config.toml
arch = "mlp_mixer"
dataset = "rendered landscapes of hills, water and sky"
cutout = 0.25
num_classes = 2
parallel_block = false
inner_norm = false
patch_size = [4, 4]
layers = 8
residual_init = "zero_last"
optimizer = "adamw"
learning_rate = 0.0014
beta1 = 0.8
eps = 1e-06
warmup_steps = 1250
Rows from block 3 of a small image classifier, named by matrix and row number. Rows with one number belong to one neuron. Each number is 128 + 32 x the weight over its row's rms, rounded and kept within 0 to 255. All counts start at 0. Numbers have three digits each.
After each neuron's rows are labels from the 100 images, of 14848, where the neuron reaches its highest value: "peak on" is the class under the peak; "top examples" is what is common among them. Only what is clearly more common there than usual is listed. The data: rendered landscapes of hills, water and sky.
# fc1: MLP up (model.blocks.3.mlp.fc1.weight, 1024x256), inputs 172-255
# fc2: MLP down (model.blocks.3.mlp.fc2.weight, 256x1024, transposed), outputs 172-255

fc1.318:103090088148144136129181084141109122126152145126119091185122110129150135172180164123134063148103069129125113116092073106108128155117129087111071113161144165113140107156136133177120150105150141140127109135132167120105128114146080093069128196132195121136
fc2.318:176105171115064138159185113167172124129106163094121171057119132096124134151094150202163183124110138183207135154123226147128111191125165141175196168090163117135080108156099108064118083210142130061154157145149128123124151135131171184175159146136141120136
peak on: gentle ground
top examples: water; noon; red mesas

fc1.156:114081128143140129149162084120107132143183110124127144142133110127098169153197117085128084129123082182144192104079101083154110113095097057119090159114144116085116135140147130160132142086178154102133093118118144122099118168173124071100083183139139136119
fc2.156:157104177127033147142175102183172129124096134120141161079106146090198127136108135193166190129136138165229089190152177197132141159130169161142183143076135106126125112177109100096106104189123097146197133153130125103126155156123107189175157134135124103112
peak on: steep ground
top examples: red mesas; noon

fc1.297:128098156110131153104171101100148124103121118159148154090085104155155079048062153115118117163122102124108150170130086139153100127083132141165107146123134163144103116092118102101128112161171102051111136099113081119141116109120140121103128153122104137116
fc2.297:170080090128122152131093103105131183077144102117127110115137111240148138128130110125141101124113167090153120116155124165216067144120167118094084133134166122164160137132142120071121065122107107119154156106149110141115123097142104159150121135000161183168
peak on: sky
top examples: night

fc1.766:145104059148143151125129125134140083101087148179145219108149125118140112169130171149104191137116160126136113104115168119175119186161128129152111134133106103153132059130154113093128084157126076128088157127165170146207122064110104191151162103140040129098
fc2.766:133139087098100085144145162048092122110130112194096074154100148136102126142144113077165066136154135132060152073152092135110112152098087056135153068102121125123153092094111139171132184098118113135118112099103123137159117174123162104106109155081149190134
peak on: steep ground
top examples: night; purple alien crags

fc1.411:133096048159113143127131159113151086111073151166150199122149094124131105176124183153097183151100163141125153124084117119181131173157109145145129122151114100178143062154178123117102114163081110131100135131180211134197152051098132188175146132136077151129
fc2.411:130118128110130116116129162090061106070177111183049069186140156129125118141140055095145064123131144147088134085172119147103147171107107074136134075082150121140132084125104140169164181106154069155143082117137145140141115188156132142119111171124140175147
peak on: steep ground
top examples: night; purple alien crags

fc1.217:099101030188138146101124154119157087114084144150145152117160080129131126178122199132082145144083158153125191133084101116169130155158084146138113095167116101200158068165179120126103117157077128146106110137183179121184145071111155178174136122139105149135
fc2.217:129106164102148143083129176100076112085187130192026087188153169090125136139109063128149093131126154132123128112162135152085133140098134113141146073079168151186091113137104140154183200134165078158119062113134155151114128165163100132142134177147143179180
peak on: steep ground
top examples: night; purple alien crags

fc1.256:149109154100135096148105167191143087157079141143042149116099126110100111094069051136095126127141134140104106129142136133106138151130145123181192168141105114133089100131127089094109110060107151140108070136139154131093150139102153117119152127121118134088
fc2.256:120155093145158174159171129157123091085130146175059088148110150146146141163115096063087131113171069096045116214123097103082134117120175123112105142134143088117135174171139132127132067165072137152113096094103130108168192138139125117111085123158112173140
peak on: steep ground
top examples: snowy peaks; purple alien crags

fc1.272:140173093107142135152106106134078103129135144177134162115144157104184122186116158096167125146090098132131118128108159117117122069139083188140114082080093106141126138163104126158166114116152112120115147139070153140125102120143100090134107094141201089121
fc2.272:100150131096089143167132167095168145135149116128148162132099079068125134090137138107090096139181131069097139129147068052079094139124135137080170093184164155192105147136120176122091089160086131142139085109136101164099163044132154106148149131095143138150
peak on: sky
top examples: noon

fc1.356:150178160075093127069074129153154108160108150045145157107128187106102140095146168097110137158095085136118083084132167092110103098069158098095121092070160100082078135161136151051153099093115120082123097146142167139138143130117118151157130139109106165141
fc2.356:084081114139133108153165125154101166162094054118184157158126093115126164134156139162127126117137168159129145180132097106067081112091129149082124128115102107102128175102168118184166185124129134114138147141111081066119081129142175114075113096144109093067
peak on: steep ground
top examples: dark volcanic rock

fc1.19:127205102177138141128148118137179126127084103153178141117142176149137100114049144111129117184118106108130151102080159138174126113097154138193096130101091123183158153070134080104095071169098117062125094107087156102168119136106143121101103107091099213141
fc2.19:122141116115136118141096127146135171105165138135120138104156142222196102153104080129148088088141179078124123111138091133239110167153056151092103114129161164173122122095111130121145144138126142135134127106131108150149089105099145135109140131025122132121
peak on: water
top examples: water; night

fc1.518:136120135112137096129183085107148110148139169122101139124097142104124153131138147133171154145072106164147124134112098168113120100163116150110119121136090120054108231154151129147102155149137159137131118074146158100163094173135109104092122179125104125130
fc2.518:154130189128110131132173123113133151144104074093138173160101106111101135153117133100136128110131078132092109148173122134130123137103111109075184139080130121162088085079116097096119116107134114165098156166166107141088160117109152151163127110156152082102
peak on: gentle ground
top examples: noon; desert dunes

fc1.674:158062106211138135143167103127115142103138145132145137127126088140133191161165125153136089095092141184117184090146134070146122148141076117157081129086155180134163091158114126142123112132140145103117104141152102142055158104122111202161115133125131107154
fc2.674:118142092107120113131108171062133163115098083140141123091177156091146132108111134105167121140110165092119146113109088183072141115110152185110167133108082101088117154178082136146129124167091100131159124168135117118136115108093109071118120127181108107134
peak on: water
top examples: water

fc1.17:076095145138149134125161092129125135147072166101112145181115163146117139099097174145108074143142119099127142085112117128107120174141151131074200133136101142111145175116145141142134135165124104171126122136156123109131216144127079105086108167114162151142
fc2.17:115097112092087095125176143118139119087167170107111096095143142121131153206107167120164129073109090186128113175133138107093104155171114102132086145135107137127072093081131095133191127134102142108132149104126137105136049117093164152120126102173077098155
peak on: steep ground
top examples: red mesas

fc1.432:141126139104125104138165157170153106168138110074070146090078145121064153130145122127121110138100100122101100100115131026103131124126073119132137098124104135110059106159104102085086073124098164159000117157129126149118139133098086117122154124085110095151
fc2.432:155157091098155189180100140161097155122130105091129080171146149110166098166185129118131112130096161079124174179108140077183116154135157108148166154163088091145143196147099135096133130115096143165151138155153134181208145107176142148140147138099121169122
peak on: water
top examples: water

fc1.353:119221133113148195144145130179150051191164184084101190166161090100128162163110104145156111061167149135123124093127102017104139149161123106132190099124100146103075124136111115144133089141086186164102105131106128118079154121127137094077149133145124136149
fc2.353:167054139170117158149122145124164102130129123116121060130155165042135105158114141136142099132088159084095179182116130129048103116156157120125130152115082124032175124087107133121139097112089151164124125145151154146150143112156141129101156130247112128121
peak on: gentle ground
top examples: night; water; purple alien crags

fc1.727:170214116109147141070089125141200139142124142111163156131100080146118073132143139112129153242130163134140179062125149120113157116109190134133179101085121108145133188107107057156175141164139102107144104147166202165120158116081162191185099145066114151117
fc2.727:095128140145104144170117141132162187125142151134138131133160131212142174137093102134140114116151152146120144112137087153237133178123096126146132123141117168145141159147140166092142126150123154170132179121132097098167084164110190111113148150071141124106
peak on: sky
top examples: water: dry; red mesas; terraced slopes

fc1.0:166148143096126054108145141168122155100171138044046112103057091149110084136079106140106139143119155090127116131145105077124084140145204152053119157134124155106093203117135100110146120096162177124058118145158182178098151119111109153154161143105129162161
fc2.0:130081118118105120099122153107088146124122130192107128174140161204134139104133137161150070137112101103122136113101138175153160166131083117160110189110141130182159107169159129101112130133154102093145118129128103109187094165146138141142182104076088169149
peak on: water
top examples: water; sunset

fc1.316:157242111119135134130134129195195133156148170127130209139112111150130122168128151117125148198167179135131158087121174103146160141098177154143133071082113124184135170079119059108089119174129120138152105156163200136111154125107152191161113135085117172111
fc2.316:170164124157124155171115172149168173109163122151153126130151146217162115155091096140175119107140177106132125084131125174222097193144058141108129123156110164126170117120168132093129150150111176150120112123120142149117079107135165167120126162072158138141
peak on: sky
top examples: water; night; fog; sun or moon in view

fc1.23:074112104101097103128129160075162100092058161123153160123164110121197133162072193134068172108168178170096109115147143164154119176099122157109141128111128160173121143123141160089089111133098062115112143150148103128141153066121062200072138115135156116131
fc2.23:120172095135078126149073121150119161088132087082068099172117079210062141149137149135107124103126120104099097129106099006105083115151150135175062104159142118090086116133139134153143130099099099122173090100109106126201078155204106088097169115106052153162
peak on: steep ground
top examples: night; snowy peaks; red mesas

fc1.602:109116137147110136139127135073148149106082161149148104070055128182154057112038103158126126208090138126103169142115079120168162141100141143202136129106138152165091154164139126152125117183157101110113135113108095125110078091122148098131122129128100163121
fc2.602:161160063105135141213080094103166155103146104138177172098106098182124190134139152116160096125163146101116120128122151178192064189128137108104109105116135123152164131143120140113145112125108151145159146141131118128089112138175148184143117169041157170161
peak on: sky
top examples: water; night

fc1.35:178082055081165174077096189123169076116158064097127122137162144090067106145093140111157080128109114097098149128129118097088074109099138137156068099125086046066122130152094058126139125113068114103100056118159089148164077139123107153152116103099108172150
fc2.35:119103162165150199125170178128153101136126156138202113095119125124168125142125120117116100113095123095120153152138094165160137177165135095178169075125140167177091183095094146098178049149171141149099159131144139177255179115172141126139154124136121112136
peak on: sky
top examples: red mesas

fc1.30:091142065086064111180154160086147107067175117151171145138137108119123129150102186179051143110133107157106069148144086176148104147142143104113122153105118073172053102095139109082098140131144128157115160147141158142126103156131129126060187111163126086156
fc2.30:152133139148087172164109108173145150162036154067077166123144097221140103114129089138207153173124125112150134161097177082148115166089141137168164121098152146129145102167159150138080112056182149057218153176117084108177099136213157188153191131103099163099
peak on: steep ground
top examples: night; snowy peaks

fc1.399:108118203096130106113158186090114134161147158156059157108123162159112107110102168143048090086175181136135117128163129167143159155115187131167203132177126110167078106157154169039067039091133144187104118160113119139159162164137181103116154152066149132100
fc2.399:112169121123178130094080124095094153119152137094172127113076098164115149162146137124191106135136037125148136138093115075148141106149162089087113107057111088115122163101146109113167068141105110126108074145133127147151134104172163121112133123102113128134
peak on: steep ground
top examples: sunset; snowy peaks

fc1.712:154198108091120203166124131124140082177129141106096155150141047110117128174110112135183087084173129104113166145097126068117096161115168157130135130108124145095128164143124127147150109168080143121051082164112135148166151126097131137104167130143167137167
fc2.712:139065105155170163110114129125094140101103160129090032125178166111135107115107171163111066155095140099172156146123118175079123157137127070121131194127109133110146125128135130096142116133102106129137081132127113116133096151167206168117153107154099116108
peak on: gentle ground
top examples: night; purple alien crags

fc1.269:132167144139149145105137146096188101176098117189139168091118172159116092046045122140120165166129109105105096087131139157149084134101140146186132164085104114126157113096149129056071085196156088068139118127095129130156062130123100090103136122102088195159
fc2.269:137157132121164153129121143128087147131195143153151187109123139206191102144128133124169079090156158086123113109150071159167123161162092127117115110128142141152149156092114149141172148167126164184160141109127115165116111128136136138119131151032122103150
peak on: sky
top examples: night

fc1.1:112080142101188089126137139098140088174165137140105153136165113134115165145156153173139097127120112138184145045081176112107071196122109106141172148078130153111174138168143153115178130130143096134113119178125149124166149155148133166145156165137108116124
fc2.1:149106132134151091133090123141090130095092127117127059113090182111096065162135230085162173116121177131120177182148137130127104129110171186138106112153105131140166127099132110140138173137108081172144121081108123156169182129128147100102114166171160141140
peak on: water
top examples: water

fc1.275:137089109120175137133133065109124132141115111141115095156120164146121120105159137148100117134086150163199142048158146103118119186145092088145126134090135161081166119161113133147172107146094131110111101109172125127099174094108114099155121129144144129085
fc2.275:130107148136163109114117153114106114138140101112129173078088120091146174118128175133149116124119137151141145142116106145079111099072163188105158116150057128102138153120105117079135136169096093143125112169116130152117134139130181117104128188194134146162
peak on: sky
top examples: sunset; terraced slopes; red mesas

fc1.415:126120134151148101149104138113167143066087122120093124061096080149130089110036129133108078172097097096159125116155130131124132143135159185126120147124146170175137135079140127141118101164131101071084140128130089102114082120125161127118111130123108192124
fc2.415:139101070128104105164117115093139126094132128101137079124103172225124096160134122116116097143133131094123150129101106110184082158122140086122097130123114111150162174176120113104104084090067122132125141109121117119097124101116146156143133124010145179169
peak on: sky
top examples: water; night

fc1.158:133104114143122143172146114105119072049142129193149184159127158158177068157107158142149161120121148092109092153111126130155123133120092166154111141133088097166120104149135125144148096140100085094077155164118144126144165118127092132086143122134149082118
fc2.158:137118086146089142174080118104104161135113096111088109063125108137128083146145099110114102151157112094125142136142159109080058187157126061064146115112165146103152099078106126096057084127091175121134110135124095182163140123178139178173159081106098194120
peak on: steep ground
top examples: purple alien crags; night

fc1.259:174100146122099106171106113115060100110199137149118162101136115142123163118116151085137060107094049145146116114099130105125103033133106168149098123080136073135127107139126150195155130145142135130121123155112170134113060117151165094136077156138150133078
fc2.259:098157168167089137132170126079201130151047105141155121101148157060187122129154191144127154195147160051162203144135118165099112148081138150119170095112099183177127126203155128106095118146112151140171125154148054147115215075097136175162150131134147112117
peak on: water
top examples: water

fc1.457:115149130163119103116114140083135144120034138115129070074091140153139095151016109125094086207093136133130174076112126110138164160139227134158133129145161155157136185103134148162114102191121146154088112139149109101124111099125167132179075152141114221116
fc2.457:135162103119152082154070104129154140097155109124184145160106106193130166137151167124148124144151128103117151137090127155196071157135093116116104129092107122117139143163118103130164145077107140138132135140129139159084129107175154158122133135054137165162
peak on: sky
top examples: water; night

fc1.707:159121101155138146190085108107093145168190138136129154133122143129138205120125129074168099123119131163094145064162149063137127086159066139128120117094153135185157084124103133138134116125160157084119117161141089141079171138132149144164071111119135130128
fc2.707:093136097088115125124218156086159133162087068165156121063161124041155140112131141085144088147174142087106153157086093151101119099104158179081161125136069119090102156162117166175152133156092097172195117142136080140119133157095097088122122083173136130145
peak on: water
top examples: water